config.yaml
head_dim: 16
inner_norm: false
moe: "top_k"
moe_every: 2
expert_mlp_ratio: 1
Rows from block 5 of a small multi-label image tagger, named by matrix and row number. Rows with one number within an expert belong to one neuron, the router's apart. Each number is 500 + 40 x the weight over its row's rms, rounded and kept within 0 to 999. All counts start at 0. Numbers have three digits each.
After each expert's rows are labels from the 100 images, of 14976, where the router gives the expert most weight on average: "strongest on" is what is common among them; "lies over" is the class under the peak. Only what is clearly more common there than usual is listed. The data: rendered landscapes of hills, water and sky.
# router: router (model.blocks.5.mlp.router.weight, 64x128, trained with AdamW), inputs 0-127
# up: expert up (model.blocks.5.mlp.up, 64x128x128), inputs 0-127
# down: expert down (model.blocks.5.mlp.down, 64x128x128, transposed), outputs 0-127

# expert 55
router.55:523525473542530536471550432474411502520510511531559447449508493452540548443472450464514454496563467538488519566544542484541540498486426476451541491476486455436551501515448457472443465424488411488510470451538456442508472481532508506516469451513471463521518530458434409492468458468526467468537435536509555547575465522455456532480528445462466501493503493544475498538479506455434558445552
up.0:522474514549520512576439503496497541404463471529539525465514457542490530529589398515530456529430468535508591543523468564546482476501538470526534484481521512462588452522478487471435496492515430525497475496462473480534509514524422403468489536515476499517536517438466468460491528565499489514488548485536517470488552443519471494497511520435463499476434445538559507468606482522509507418507
down.0:483489554506524449500574524406476492539519509515608481541543504498491459426536510538520522554503535432465539498483498423450516460494512466533486451508546563498489566527489519452530543470461437513484480527488519542433563526541495456479498482553511471483506487539496433470467476511537520519449501513470532493488532490525545577672486499493483479539487488483490463448440561569444459500447
up.1:498570464445507542492548544401469519529508533444530454474450485539510461457484439464446524497439553568430550486527533480494456507423512512535515508469557496476581484550528502515468530470467507491483505424503542479462489491441456543497512542465570522455505468484507532425540481522607488487513525524537463498476446478463459496578498458473526500452520486543491523465532425490479432388550
down.1:500498529443431457571474523503455570578487581448565519530462544560517464507528486498539492540527495492506492501509467506501489525556571455514488417454516553502485468568470504445554499494554462551515525536479512535503491512490465505457526507498447587417497474497509503436462443528434472508415409521467577578487480446461511524528413510534452464536449509506549495425496498511510477483476
up.2:513486485544491470584524470507488519490523465454525498487511422477500473547524535543459533570487493508532405444400584490550481464520495525522545520566511530441517523481529552498559491539472534495557509531548474456492429442423481515521464460510496565480458420508479522457480556544451477467543517537440489508527467525543520556494405455466532447441545429410531497481498535521483518496464
down.2:512555525403580484565455468520539543468562523506521470503471505469511532546492483486465441480489541497511474457497505461484509500506520542516466503479594464512546502505510480516478483486529549540542459483501516494510589469430497533492596475434504551429423475478462516511568471484471524520441530411390500499553498497511494414447518544533535552408518489477484589503488492498497528510577
up.3:515501553498387522526513554496445525438509454517493510579503489465481527529550538483449514488497535454495451525450549572497482530544515493513578562515566564518547480456534462460510486519431503528551475562447481478538444493550510558519539511577449527510447509520513523529462517476541518516554522493533469431526486474511479487433486439515524444501518486352428491444490486479541491555521
down.3:469513559485566465501532446505524549477508470530470516524487499462517586478448510498457503448429519467527469443517499453475468567569502564515532518514563466372539545552498490546515506435525523511496500503450498508500509514443520545525536488511472489497535509498415509473505542480441534546581534450493433494504561524615467468446561548533455523464567480509538459457531441534469525458554
up.4:504492491427463501533525534555435471470411485543519465491466552521404490465495509494575487447551523498519484461494482542479479471473438538552534471515543453561483479471512464451429540465541508447550423550454507499497483535491498546446458477520524487503417537553521531444447509518525536564483449500480463606539524574492435505428496505568494534540471519464432504456504514492489436455457
down.4:480446445501528570536423462533495478501577539547462489470512524440525458467512451532501439492462514522569446505505476546492451489511490501502514503458507512501528524539524479473455412542536550481475544552487500481525505619512546472478452572446543550481535546495532481498475381445514586462486493460509521519531483495471516516528437500581500496535547428514495462543513551579443493513572
strongest on: snowy peaks; red mesas
lies over: steep ground

# expert 15
router.15:465542477437510526511487556537582557487537478541545508421482516454484437530569509546464520495454537502562454436496464455525440540471553558578488540549552549553534452456486469577509514550474500483562536496468459526493539502501477480562552530516506458474584470531554455486582506490457453466498550494532531438500514448470533542534459480491471521578545482468532480442552534461477477526470
up.0:513554504532398471554448511487551480514531474540520524560506603463522400523514467492537560483462469483502455484554527525477540508495475492433512527565411508449466510531529538522525501529544555445462463499483475486431531557488514449541485609488537527517468492498473560495561530481468490478488522466542518480494499474480515476577452422480455602555489538517477458496453513452567545496518
down.0:511546479485517460554424549529501456475541478492518441584523395516504547463470417533539490453575478514529526566510501439523490496464493542513444487552496532509580535566448533489551514524504516505573462494522485546458436530543578491541530470510493515455512533456487542427523468565490563541496414431516548469591527526455479508497550501495457524484515500479516544428490486489518537508454
up.1:541478509520511504511481485460525447468517520471508481549542584538547524517477516590429494484448630467512566531499494409547519508499492503521473577511522526484502395476476526479515489542503506500469510496604569540544510551517541544555503487517419506464558464556597522520546501542503465503498540468500476494489535504545550484529478506510553504516546459418516578563471450541497474509494
down.1:481511506501552544472529499496507496504585421500470521512445507440517505449410561447569507497550485415419491536438535518563495528487500474468502454455508555483520457480461490473466456443478512553523514493494589437473426491550490514553439551503440502516525571529478481529460451492515468588515455470541523552458582432502453500472543511434500462465497512552483492574479494474527529498531
up.2:476510489544538507487516529519512510415475429621525489488494509538448478517400549493552533513485517540487429450475460491482483469510470458488499495498482477556442512480461386569490455497551585538511538555482514483552567501549535485519546471538573473547484451523499538431541498517513540485562519532417570521436521556488526547447475516477494482501488449516453501498524566541463463471473
down.2:481529516515498441543428436435484404505506575483541514576466443496543524517479501498499483460541471480514542512557437538510474525504488514511499578474546570558470420500509537503484535499473450519554533535524518487478573450450490497471445593468518480503559551497474497503525579482467466479459438516441461498457487537498556550534556412523462517395474515514535492487516447471488502459558
up.3:484492550501541548515457495595564491486576514545506540491539542545518547460539491490547501503429442521553562604501432493505548505485462531524489504495578509544480555513473517492522529492508499462581485501541498484545410494555582491499410493431487521479520465505450488541569475498498511505469465428512546493508510518567428481490547475423493501474436554486498528467590482500466477477558
down.3:445500537565462530453492518546514520480490509451432508466505534527503503515480478420424492484508533510497541501469519514565490464522484424434493453540489551518522470515535457496528553444476535499504476462526492513566471544503516509481481488515484460515463480515550448584479463473569476555496498489551602519388522567519584464517508463466579502467430549525422446470578525493538450511427
up.4:481421439518479499444524441489453478463498513447545444492420485522466503461547461478498488474496497441523453535507513469503377440489513518468519509534454433490502550527431544416595527498480545459511531516478465541517499489497516524571403484492538592513520500468487551457473482567536547620530503501499514548507550438511495466544497550497471493573539472547496533480504498486524484462472
down.4:504526443509525490620482523512472508499461511559434513493484477494510531514556502508478431490513513534522482516509494488510466522462515442562474418434416414618523502487508462558552473487529471496517594477480473517521511449497432522490554523492526494471563457464487489501520519468524497549491447464524521618499485493551517480487504525580527514547474504432563418499504520538430580479503
strongest on: desert dunes; overcast
lies over: gentle ground

# expert 4
router.4:474527540527426453564511527507545544536482488460565537436524583523463458493531554464532564563549519423462499488465478518478550464462530505513499491501536505424514423458469535565474442577493533453554480523503454483437504500478458522451478475536470460407528549482509494453522506501478476451491495587599567477548506485485547541569459468453491530522542458492468452471525525543512521457496
up.0:445480501534521459511538443547523516537468480545461547517475454586575603514433468531528471551445517483435460482476506528533546452536474443490488458554453522554413386489447480429498526562534505500476603502482468516554479479550514542480445510478493478530504493486516461546524552499477504567470535490555482447568504481518491511468555477486474452501522511494512479486426477488469542420503
down.0:515495448500574551509567412435464519491569505446522491561502539481416492531578506476510492503464493563500471529547481523490526478468449473476501467525494530488557486511411509536447490491463506515557560496592575491456528443497479462476505416539506476483506540479571475503526508482473525510538491498502477558601525454532521574472519452555433467460505447452463510540472505535462470440578
up.1:504500497472553567490476550463503553393519461502508526465461447558480528504464547442450514543492514525565551509528502548424533453443432449442540456488471502530451546558486509529512462482507481538500545459574490497450507541533557505565506491488525495540548494441504530513486494545518439470472459453587556492492502446572478483489492553583503521492496491565453545520558538485578509530418
down.1:559485514460488449507533496460473575518474510433529523523594563481579528534514552424552540572531487554560403507465494513500506488525511453546507417480494478458510423513501496504499495467513486456547449569510448471502541501565477539456417527474500425398539542514521494448474532485446476540480498545509473473492466488460597527503490505511453534542428492515474498505458513530491456541534
up.2:513433441462495510490467512496487452495553469476428523529444526534515473484480500488471529490517467535552546513526454515565501535460487555493508581492485488438524538565434511546530538474470563528576476540490555579448518434508526501416467527509489498551444520507525513458550589542506412509457453485494512548471530493497498449430492459525437450494482463511579505597536556567472453481531
down.2:563429503420569492516479460589499422530549478562489477451440487470441504452473527494500475493536510537493459524491476441461509509510498485481530511544500435581492510499550484460476521586481529402540490522516502565507454432472550496525532476445533573559477518487510555493456441533475518488569564424443507469478542516496497474536531465479491482489450494474536525459614493488496519496572
up.3:553516578530484482500615548385469467422485517456470524472496532529541530420422474513521418497555525559488497518469472528474555493554496473586510461486471539519529536513492511497473496463501465468485506578500443549458471515487525514512460482534492496499501604481486555474462485528410527538459489549579560485507507539508541553556489504538520504550503521528456507457541456579485532503508
down.3:484430515415527551526525532471543495565462526451544483488454493465556451432587490452476496417482538519500498446489519464550527476448484494546496530530425523527547487516459472556528516509454561469504451522453515532584403432534563464476475482536520474507450518458464502490507468518464520417488473511512448473459460482497555458523514440464479448493419488493594517459544513514487464535554
up.4:524492556469518514496566484434543546563487414491487530422477525537430512475475482515510479564450526541457474534472549497492516454510487441488516520527467532441498451513506470517541531514479465539490485441529500491458531518555439541451557522506469517502495567552505503449564503431456450578550565458560418520533551506571526536457561471509509419488458530488506492396490483483464487570454
down.4:480510472520416481491494466435458543444471515463443485455481443522552469548560554519460520550508515538551538418521588528453520448468532492450414544495523475562529493496514504495465503579523529502554537479539487519544518509455522404531517535443520441563548486498513514525517492538452513447463487531486513516504412497495417539544476545508524522527519503484504410578553495415501469546498
strongest on: water; fog
lies over: water

# expert 9
router.9:489502563454484544572458517509548496451468513508554533492478530446440438524532488494491490481496477514569463457452563438466511484491566496558553478562429492494529503510521494549549448476433564463499509561484479512532434534460445534502566509435581541550431482540537577476440505494552485491504555533465507464501548468578542549543468536550514457546516450483463437439508528529472529504533
up.0:490566462462493540493503483461510418501470483511534525548540507503491442496465418469528471458485515483495525492479511497493436496524494559542496513525460442554530482566517506501518461529419559485491507490465491413497518483470527520528504499464453462525534466459471478517543520487546470609464499566501429482459520426529499569400479489502500557377598492526455584503506530507538532579539
down.0:542517505480466445516555503477473611533496533474555485452487455526531548509531509523490474481514464506508414461589522504452449466533582445500494523465503508451472490487531551526446496490473494549537533435497512524471490577435573466417538440537473540462510488478523505540510396485497473497466472539500534531523552500444549476575508434516433461522538528586527469479537504524523593514513
up.1:487497534495553443501494528479503504498438454517423453450474533502534549460462447440475528514472438503534395491541579499553600532606522550501486521501529596467495555490501487518525502487503473525464480476531413487503470523478496486478501447488521530508474470517540530492459555534411494544547493515572452442496437536514473456489432511489457524476528502529568531474458535445476477412546
down.1:451446534435521531489490595540478459541488552496433457449519528500500451489391478562519475450514440511522449432492539524400521487553498528505497509458515555533548492492435497523580531456453509576505524427494454480528518533530462503561512486516455551502521520510475560429469498518509495521495568535467552450542518491486489573582527473521571538472472517453509505466478551450530447471484
up.2:460523556508451504512542510446476575533534534508431496432545540474515482480438563503449479462484480432468520465510494526554481481570505484533553457575513496529477545527478423480489513489482500455512448564498498528505517538502435526431528653537447473534590529593518496521473525554498535546459466539456514514521508460430504459517472555473531498509541536456558489503537508495565516539484
down.2:531433512460486437551449442529545485487413475467540598536504521459534495483540603497513504491478488426535495523530452491493526497484597553490508499470462551473472473570489477586498447510531511493499517483488528436510430522562492436483425482539492490533501520504508480558552560541439505526516527514532544530448429554520543465480487498523531477549537479515479518564584486549512415474462
up.3:431513446525530549406487534576578531510517497444507542506472524484563503490547531498497555497561485477520467489527477529497452441439445502484431477540479493462572405437504449464532529452504450564495535483459502486540463468546515499460524455530523474516478469450532505478449490546538463471469476541466572423490553505403470448473502442527442464462520536529461469490476442432538458520513
down.3:464548499480501488542454387496483516491477502578507483495493480481496554489441418450479522490530517502536519468524491478517501457527466532520461581503560504504527459510505458478489557511537551549436465449518475543447517512504467386511501536563512560475517457525512511478523521475501502431522575481430480509525545535541543520418495570539577466581470541480484519537454560525578463402503
up.4:551485496445547517410471487496440496483499497477537496393519544437499417433488449511560513552503472457497565533496589525509489490480534450528482516514464471461487530480467546524459520481458507522540498388542503444596500460506485441576519462549481513476512494526514425478504455477535431502541504488577516545538487426482455465467437501542533470467513545548494485514492512543464542468432
down.4:525538489490565528514530465455547439529460471461453464513416507578482510440462497553547507516444516541518483391527488512513508481516489487517483491545433484471467484455484469569475552481468487497432540587501502464483542511502540443464490474537501513466552486546531510516557532503535509605476541546502494407503475497556565413537523534468543542502477581488474512500429560423544458504516
strongest on: green hills; overcast
lies over: gentle ground

# expert 27
router.27:465556521433505534441545555495521474452499487483451487572454514444523443556572515545570445458475446463467491485475499472477531496527529405538500487552550564485531538508520460539462490458446522469531529509512520536466511479454472565570548580530523551466415448531566554504530461462497488433554509527483462497474579504531456570534500499540457428464526479535516496478540555493520489513548
up.0:569512459501519503522512557524567460556447496482516472574499526516480525472509532493526425534504513493506492507497426557529514564498445500464534492483503551431479556517582512496528539475517484525605503530545518401497531509566473444523437494558490545462486456456518579521532529459459513512481485475458542558429510421482418549556421455499524464490529513534504556569519515444542482477530
down.0:526553510499540437493451412528447450449530552488464516451427505438546466522419445517541539441535530466468479569453491494481419472485509565462498430526464457508617546503515483500472495511427551492555482442484438491506447483447501506457499568480478476536474464537542463527510444502455464524503484521465486529496559516467476426456508500491451513545530537481558530516471538593466497508508
up.1:489460506504356480549591515455483521494523497529444447518402537482516488493376519500499464506545460465504484492535507484426534462518462487508467483581536506513509461449502456532545514513552533446515478470584525520484457550533469537440570503533469475460469490462484573484480494431517462469429494548456431505526526531534490470521455532531484514534507532403548476523467528500478513533491
down.1:424502513533540582519435482475544499560503509485474505404493463458481491391471470488464465507509576531508501545531514514487445466508522494471540578514455554565484573399461502504569458463500480522522485498504482469499514569542475517509519530529469566473472505504530541448488548517542581466486500477477529493514488406479582566495529484517447493545444458604500455474492480480547496531520
up.2:456497489572507480495514537511454538584567505433558466529489419459537530481533455518461550500475492558446535434437578476593565520501478485508490423453541518508479523427481523493487466531531468613516526510447463490467495517486480473531536488521529431469498432496428539497544488523557496466508400513467500579511443460493494525512575496497483488506528458502494523519565462486538473551523
down.2:487427483503472487486513511493479516496462456545503411503553434532490501472442514503426511532564553502479471525526499473477547526518481560496486548542565410552557556484472437455507437453546474511503513451525513399528472455508549502528512444477485515450584517579426533499451459492470485549504506480507505525484566445459426498479530488498523478496510478498556504536497525457622536469579
up.3:511503530528520552427453516464478476515495475414519455460511547469513478466497532482427474413577503481493508452492440448431550528429522483449532487528435504437532580431496446587482453550474483500533527486517551466531504486483482482508471542493543498515504548457572446466467505478514550450515564473491460504467441447467477538464528524472583435511576530475564436494474491493559481531515
down.3:541519513522503436419506509508546542532573508504529429465507471506461487529468500524562453515477493493500492494544445477499482458508440429507431470503499587511456465507500449575461497470559564502431509500547485439424543506517509511575511448501483525503534469502430483524493537454536448466572488469568426476553472487529598485566513541405499561469448468477485556476505495474522539552488
up.4:554522509419423505554417486510490530567494467455498496498514517500494468494535512470491484556453471550498506591552474473505434425488543502481451405506517534515521462440469440462488500499480510501550444494494526466499502459449463472550512474481396524563469480391453526475496508498447554490561510466466460494500490512458512467492469578474432461494574416498447481499514497529441516437455
down.4:543506481534609429504442501555493466524553493463545468443480474517474516417462453457488494482513479500527380474561493462520577476379477519430481522479482516535527550508528507513482511461503549561468429500430590525451466510484479477473532484506507492533503476503484519463507523516487464428504457520466477510568512472527462509499483550436571462541478605496486458482565490492456472506478
strongest on: night; green hills; dark volcanic rock
lies over: gentle ground

# expert 48
router.48:492523448602471440489493551530502551529467503486580547551543541507443518494533521441478523610531471438466454508543431560517508450459511481448497553467553483463492432446458574461451485544570479540552480514450483453444468508494512474483499438563503532464514552523495493546533518518541457483475453513528571517558490494503473551550452531506510565470475480449445462491486471520559489479446
up.0:583485528479496543524536531538518482523546511496528536524518493558586515517540455530541504491520505489543480468549485516526505553540530545461440491428539402590472516436516503485488569537397503456537522547532519539516554529484537508550466507468566488489519540471478532534575534461474454521487612446441563559468461453467481505499437427509493544484497561491501481480524486519576484533539
down.0:423552450496508551503464477416497470484478441498483505486492572491478488481503492569413430487457493465502500502523572507443508506426427520484539477472467602536541525557600436531494538446497472539565482521533452468457486507469498507527492537521466528521520457503440402505513501503539501466503488543458463527453461502512510549458470503535510547580449439501421535514419498503548524494544
up.1:446478506514541501514485574463476462524452504458532551461520563475573569467507552518517507490531514482498525483531519452473472438514471440528532494521452502482561470454481480435519525542511496482494496498453550464489528547503468525562483531561477471423433497498531493569549463548511385453450472466502498412473542497434425532435538469443520541479521500568514536524506426572458466576461
down.1:474464500524477561482465538524462576552554566514470490518496495421446445446508461516562521482358492495506488475570565481433508483461522525522472434543435487570574534484557458508461430506452522480509547517491484521486502388489496553517425497504515499487500533481558517496518450523480517506526568539497520589450501471566495497561498487506469517503493497517540490496465409543513476510472
up.2:486545487464506500523497434544429467539421474528459502460499429511436511525531522533549468447485491491448519495498590445532450460495562569533502471446484512505519551536544514510445447511471377466460504560551556538445469568457510420551559561493494519466458506545494548575538521500541505500495483519492551537487482515536512436496493517544456440431505516456455549525471461478554535494492
down.2:467516513593447531507533518535555520515442479538479468459525498525529516518494443525512575507602480555502547496499533517483555526495541436506445533562449445472524508522540531508641479487533525515527507531450467546573467456550541516532483477501442438407511455450422486544500491523485573524520509473519481481480434530493455531515495424587501475494556507487441492455493461490488553498490
up.3:491496501504483458501545511475546548454581491590520537516521485475493520526567489514580506498396507553551500499435498507499494487555448447545529507520502457501485532488450483507493479379519534496557519511492445441542497443548519414561486441468424573526515469520581501480432516540424496528532519474490534450572458490522480498544532527562519475514527462547458529417498460462527488492503
down.3:509472455458495408519464499503488534547545595546495518514491503391553477566515466506538513445512518439468506542531490525468503542511515507429599506503501432507438440512476527501546461456504428450550469486434574523496480503513547465494530558515495593475563592476518437474463449486529489531522492486529523499475502519457517499440512491493474514470473529508473443552577544561538558528471
up.4:553536543545453481567540515498504459534418525517497496529495544511522487513498570487501484588559526509477346478504513498499534472587491491497464481534466515491499521471475562479602543538513477431454472523446458516496485517431459493547504520458479414568441481482449489468529440537458481489514534513525521541500525482560553519477544495471499451551506567546460483499485464485444582490440
down.4:520480548443654468462534529446540531512473475480457472417516484563499544470553483547493460546516505558465521476466511550517527559472612505530475498505555493512494435496490518490464527541423460517452506485538415499495474528450532462598500508513477442476487475532607426515504449492516552512497484599532492525513490457495476451509538508516544478533515447547502492506502464519457519513486
strongest on: water; red mesas
lies over: water

# expert 11
router.11:470570441460468560474533530525550520495549501450462537547479511459504470559547450449515445451564464513514461427493499436471534544522537474561497422544523554507512474483546493509526476451466546526560514464508511557431581464475442581454523518473566518466513446554527525498542503511541462437527540536431428499504535481483511508486483515522465473563561507498489559445528489458494420467559
up.0:525478533591485529449537524480496453571503526413440495560387555501488493481530423481441500575522441448430552549498520480482424479458475500471487557489500505487548474519452525525487477532542561490527521552478490528486476493491470451465444503475560498493404527514547572529498442471594457547502523518559524520476514494515496563484493509464469543434492532518519480516413507568496475494503
down.0:477540448488473528576498493551503517465445519551483478515600533414525429490489508517501444587471504537492542488525430550479504447588477461461475512586503549448564470501491440508491447414462474544523533435506514517509512505478525423501537532574493522468522550435507435491492516544517548418499524472418444520521496520427526533454517516534578500484478501517523488521535524537504503456491
up.1:483498469528540499448453509534542440563498521566537473546455450519495535490495532491414548499525423493553462524400482508479514487513485448479530497501511551544535461603477499499587540547474453547534499502505542545528525450427495497541470515564437548467439553499499436542529524473512480536475517481559506563532551540470498573540495541550539531510492511497471539576446563478470492415501
down.1:521501542494509571483459508446488498441506515546482403457493498498488476570466562530566512460479514488507534450492521516447486554515481462477445424540543474408507504474509506466485550555553578459509465415513503479533491529468435411494532571485535523538488489550464554493508548539420456476488428515491562467475617461485513423523546542496556476454486532487540461504525508489537507483482
up.2:474480494499508550422491486515535484444451502508494599511506491523494467518486468504513508524424512516541511530500494490496484471533578441488492482493507459485495484497471471418453548393470420498584537465506513513487425556515478561506526542538519538537492516432524428527530528505435445534446554480484481510532495444574597446541496458436475497517488478492523489380518531471528551421536
down.2:487417552566491498502465506560464505561537472555498508453485529492408594544479549469540517427480556499506455493483458577508514497462489473515528557463508417498470405514499555503495539525428517501427476519587530569512483489448502483515470535497512480552496444445555429541471488460546464527489506438512477432557487487505479458462501457515463470510513539511450554430505466536440519464490
up.3:507499474495505537437476427525484482495527527472465436558556496437488543481511486535555499563435438424507506550443482498455495534529511545555533518533482486498544524619524489528548510493483492510471499471503460498519529461530563479636491535484496475494436561525459443551483570482510515463537570488489473505605552500493439530493550471542494451442473515554548554554453486496515543468513
down.3:458467529533477493524492489476525497483464473569399420549513430461550501548503511470571480489530460522511455500508501466446497481500446534446499448531501503467526468556459522535434509592513518445426504518476527525590520505481550503592571490481455501491474483523473512496520503491505551502473484438560598535483569518447527514577502514460496480498474506437547549484562562567561511556541
up.4:544449505448510482596456526542493505490553518460582569518527498456381585466475469474570468508532539515432512528512504507527529557536524539525490485528544535494446468536533502533454489481491451495528523478490518499446563381524507479479496430508491488513482435533438458499503479559518553501500529485560495500449496463489496467518409472510552578548533449527509486599532505534455514476478
down.4:503572473503427541503523447557521440517447482470556519540417526512479430493489490460564517535516480490443478475541489457512564489587514526511459542445511533502577549523469522515489432562505458503505442498468460498497482521520469492475545435461471464517446491558562488460513441555510519507500557601491500497515519477548523535493529541511500481321513530494543525479517449476505493531517
strongest on: green hills; night
lies over: gentle ground

# expert 25
router.25:502499434441475532483520459506510503470507449463494514547431457431519485519444509501485458463529523476477440505527518460513469543475429547446536467573550517513565511495538416497522462463457559548498541475506499471450513437495558563521498467450538552471446426524510523474446471497551531528579467528438465613502537526469445460434550543536429496530474446519486529549511495459455478521560
up.0:497528441498439450485544549532512501436477463531532532473583449455508491479453493486502544422480468484488452511483488473553532424520548456496468511534457488494505502503470525478485411562511480449441535464458456420405429573486522471451499546496444560447464499563473530488565504516556484504509463405502451488452528460490552540460465468439513509497465473460488444493504479527589492550522
down.0:462486489460480487510511524456512467448621448416451483462457533507510473474484499568509428496455492513515516458444427433508424494480485519513490474505505516485452520482495486463563513411495541533488386445505533486472534473476515496480530503478581477542432472458499493545475497517512504481508590466499494466501492476532486469474587502554407399482442483504462527481468470470468436441547
up.1:511533513437528525461499527488510515518563435472532511522490546499422506513573517496468520444446449506538428506448527477486472494478485485554458503489489529518446505506563541526511500513484490541437516469459459472471503516481444477497442499501555519489535521520455550505519435587413445480494498400497540509452467385562541481536470497431508468506496423509526450451507557395503440495417
down.1:574524496397492478464480446510473508501464432520493565460518542443440483531447546487485529371475527502547401561448517500549472498501473486477472486522440462458422523486512498568490468473494505457467439513472468540487473451501529561501538555514538490519472450500539517521484497428500430570515609472472472524445528537491481482495503539480469446492575513559557499500488537474476511481541
up.2:525455529446498523451507419502430435520483500523450471451493457426540579493512456481530446521438481528425565489448523518525481485464537475539529482555499478576475501507481528539522517512511461550443516517525406487516465480531566510468496430524479484482473500460470511435431485477526561500464524460537412509522489514559455443430550525389487485499506386522514491519523529468455506500482
down.2:526417490503453477489490503441557495477583459548541455473508509554506492510464581527504535486485458462464495587511508551560473604571494501465472481495472434384503549510521489449523496529533488499547501428462516487514491534516504500566518511547506454488497522440499496470514443504555472466426467519503489518399491519441538486532472454506537425422477546475487432519539479424512502476445
up.3:571485518451543506471534641514531427568513495517513447503546482531516476524514485541543472482556564507512431492476471541503499519512503484435480545499426478525447566522514537463555515529598570480470527608538495498538522516488552509538503503466499527509483493505535477514533432451508504553422581514567509538458489457467474529476494493533538529455539594510517505425506481488549547510478
down.3:475455516444496505523539448497440476529403442522489565501488475434488568581365461472489530577521465544495538426543600464476454517421486461487459468507481435546504494517495511532497490510481504482497542515544517520496517482528492497454520497501452509579448503551517546487484466545481533565538418475468479511524521473510481501496470582519490510457503447453526543485542496469543562585480
up.4:460526531592589494451493543445499522485477534495455542544508533573481447534505478515523461530516476477508450523514450497498527489536509466510440563485526501420552483457458448546496500422515422555528445577548517484447473494452506502479522470543547499498465525504568467637455490488528532466508496495440509505389507527548511515501461504484476494495488465407514449463502573506488534513438
down.4:509574475528532543397481561527467481558534531527473439491509513434501499540516529538432504478428441422506516426465432428423486481578463498503534557513500520460515545453454483506444499478500421487535570569482552463520421513476482563481555541479491529451498529504487513490509474451476505495469480492443504567501561544568438507546521509545526530496417520499502467494503505501542552470495
strongest on: sunset
lies over: gentle ground